{"arch": "resnet", "model": "multi-label image tagger", "norm": "batchnorm", "depths": [5, 5, 5], "widths": [64, 96, 144], "num_labels": 82, "init": "kaiming_normal", "weight_decay": 0.1}
Rows from block 7, named by matrix and row number. Rows with one number belong to one channel. Each number is 200 + 20 x the weight over its row's rms, rounded and kept within 0 to 999. All counts start at 0. After the name is the row's rms in percent of the matrix's.
# convs0: first 3x3 conv (model.blocks.7.convs.0.weight, 96x96x3x3), inputs 8-15, a 3x3 kernel for each
# convs1: second 3x3 conv (model.blocks.7.convs.1.weight, 96x96x3x3, transposed), outputs 8-15, a 3x3 kernel for each
convs0.46,095,204,193,226,213,182,158,191,236,212,201,198,190,218,224,215,213,220,200,188,184,235,195,164,207,157,165,152,176,215,216,220,230,184,169,199,185,219,214,203,220,227,212,229,155,193,191,192,193,151,189,187,215,219,173,174,225,216,227,214,229,200,239,197,187,220,206,184,188,163,226,157,158
convs0.47,105,259,232,189,198,193,227,218,189,180,172,215,184,194,241,207,197,199,222,193,222,220,186,176,187,162,170,155,158,224,213,213,211,204,169,197,182,186,189,179,202,210,179,228,203,168,217,183,233,218,220,177,165,188,226,197,197,189,177,211,188,202,194,212,157,200,180,151,201,191,216,187,170
convs0.48,103,188,242,210,202,214,161,191,182,191,210,188,250,206,204,192,199,192,197,178,187,204,169,194,240,194,204,205,194,205,204,204,209,216,203,221,229,179,193,215,195,219,215,203,171,168,185,176,185,178,208,160,208,205,211,227,180,207,175,201,217,207,171,163,208,200,200,174,196,187,198,188,201
convs0.49,101,231,161,244,164,194,207,212,206,205,207,178,168,208,231,193,218,149,208,182,188,163,199,235,241,176,188,240,195,211,159,204,219,171,199,176,192,219,182,189,203,198,221,195,184,185,234,167,209,178,188,204,198,206,214,209,201,203,193,218,214,210,179,215,158,224,209,189,204,175,247,187,196
convs0.50,100,187,263,166,182,174,197,252,215,205,224,215,228,200,194,176,196,184,211,201,201,210,207,187,199,155,186,196,203,226,184,204,201,245,225,222,208,191,215,202,215,182,208,185,165,180,206,245,211,170,202,194,189,187,195,172,184,201,182,196,177,211,174,218,182,204,189,180,218,163,164,218,238
convs0.51,101,209,201,212,229,194,191,180,213,247,229,199,188,198,173,191,176,181,233,211,228,230,163,193,210,177,177,182,212,208,206,210,187,192,242,231,197,219,212,180,187,193,178,193,197,201,186,216,195,181,193,192,200,223,180,195,195,195,175,185,216,195,205,203,200,211,195,252,169,192,235,198,173
convs0.52,100,213,220,215,188,217,208,188,192,230,218,203,186,172,209,200,193,207,205,180,164,227,182,217,240,196,235,182,202,242,219,218,217,206,195,189,213,245,213,191,228,215,196,178,219,152,201,183,181,188,196,164,183,182,191,217,202,183,207,243,217,203,210,176,212,167,177,216,243,170,201,213,176
convs0.53,098,220,200,240,178,149,201,212,191,174,181,207,204,157,184,171,180,205,185,189,223,208,196,188,192,216,144,220,200,180,236,178,191,190,215,195,200,210,196,201,200,216,233,219,200,161,181,199,222,212,209,183,246,198,203,205,221,216,165,175,191,204,221,205,194,206,212,191,202,247,196,212,203
convs0.54,100,203,196,159,226,164,163,205,173,217,195,186,227,192,206,198,184,214,208,193,210,194,211,190,174,192,192,206,213,200,199,220,174,216,211,242,213,196,190,181,220,198,230,146,161,224,176,217,215,219,222,184,221,207,234,205,191,197,176,194,192,199,176,199,210,182,169,248,192,179,201,210,210
convs0.55,100,222,208,182,216,202,200,196,216,197,206,210,216,203,191,210,210,212,186,178,201,214,189,199,189,227,179,181,215,184,202,154,232,235,222,199,203,240,186,189,223,206,193,188,217,183,227,208,231,163,217,191,239,242,155,198,195,190,159,172,179,202,175,198,233,191,223,190,223,190,181,213,198
convs1.46,093,187,191,186,203,188,186,206,193,202,213,200,188,182,182,168,156,185,210,201,155,177,173,164,175,179,220,188,216,234,201,191,161,196,202,171,165,202,225,202,200,194,232,235,177,189,199,211,199,190,181,198,204,199,173,210,227,196,215,218,179,198,205,202,201,197,237,201,166,189,154,202,216
convs1.47,095,180,224,193,206,220,212,229,173,173,249,211,185,214,227,203,182,226,220,189,175,205,229,190,200,229,210,217,205,167,199,222,168,202,170,201,198,192,183,197,177,205,203,186,162,193,149,204,211,212,186,158,214,171,153,204,192,183,181,152,205,243,187,165,200,199,167,230,196,188,186,169,162
convs1.48,103,193,195,191,201,172,193,241,211,197,198,180,234,232,141,187,189,211,193,207,206,213,190,196,172,214,187,174,197,199,198,188,184,187,232,208,171,175,156,206,163,211,196,176,167,186,195,231,189,215,186,152,207,204,166,194,219,221,211,236,186,180,218,209,187,206,219,225,192,212,180,204,170
convs1.49,101,180,186,200,208,192,204,205,237,205,200,196,213,204,176,153,167,221,182,181,183,186,177,182,212,169,179,189,189,186,177,225,170,200,167,172,193,218,230,205,195,204,188,221,206,210,190,190,219,199,148,248,196,201,194,207,202,197,176,180,243,175,171,202,203,232,165,183,192,216,196,203,186
convs1.50,101,190,252,201,162,211,229,215,183,190,188,193,196,217,195,194,192,201,190,214,206,194,202,194,162,199,197,219,196,208,212,236,234,174,202,203,187,212,212,205,221,211,220,227,224,185,188,236,220,210,163,201,235,173,211,191,217,244,184,162,229,163,189,196,221,217,244,229,175,132,195,223,182
convs1.51,098,207,192,152,190,191,179,209,222,220,233,200,206,227,219,169,178,150,188,189,198,215,201,208,195,217,232,188,202,255,201,159,218,237,220,170,217,197,210,222,162,215,185,183,205,194,202,188,151,200,211,179,193,217,202,207,184,200,204,249,169,173,181,216,221,228,222,186,195,216,191,195,203
convs1.52,099,206,216,182,162,198,223,198,191,153,206,225,200,193,206,191,200,195,194,212,192,211,174,215,196,202,205,206,195,166,199,208,189,209,192,205,203,192,213,208,191,206,197,166,247,208,175,192,207,201,246,209,210,206,202,172,215,231,208,209,202,179,196,216,248,210,213,188,173,185,198,193,186
convs1.53,098,212,178,198,224,192,167,212,199,195,161,198,217,219,173,205,198,173,225,205,195,230,220,227,167,170,187,202,203,200,205,182,187,190,201,193,201,197,215,201,204,183,170,217,183,208,182,198,190,209,218,190,215,203,198,226,185,194,204,227,169,156,205,203,221,192,202,206,179,191,186,173,199
convs1.54,105,203,198,178,156,212,210,182,222,204,210,206,207,184,181,199,193,200,210,180,191,219,180,209,214,202,213,214,191,196,175,168,180,204,185,170,209,225,215,208,187,193,196,183,218,186,210,181,186,160,175,229,222,219,180,219,204,190,192,183,194,187,205,201,220,230,208,229,232,207,199,174,202
convs1.55,100,235,186,204,182,198,203,167,178,194,212,221,181,167,189,181,192,184,206,208,181,223,240,215,196,208,212,204,227,205,188,193,220,194,233,208,189,205,219,229,174,197,186,202,193,218,202,209,195,194,204,209,188,206,229,239,241,187,187,179,205,201,232,180,223,199,230,191,169,212,193,185,193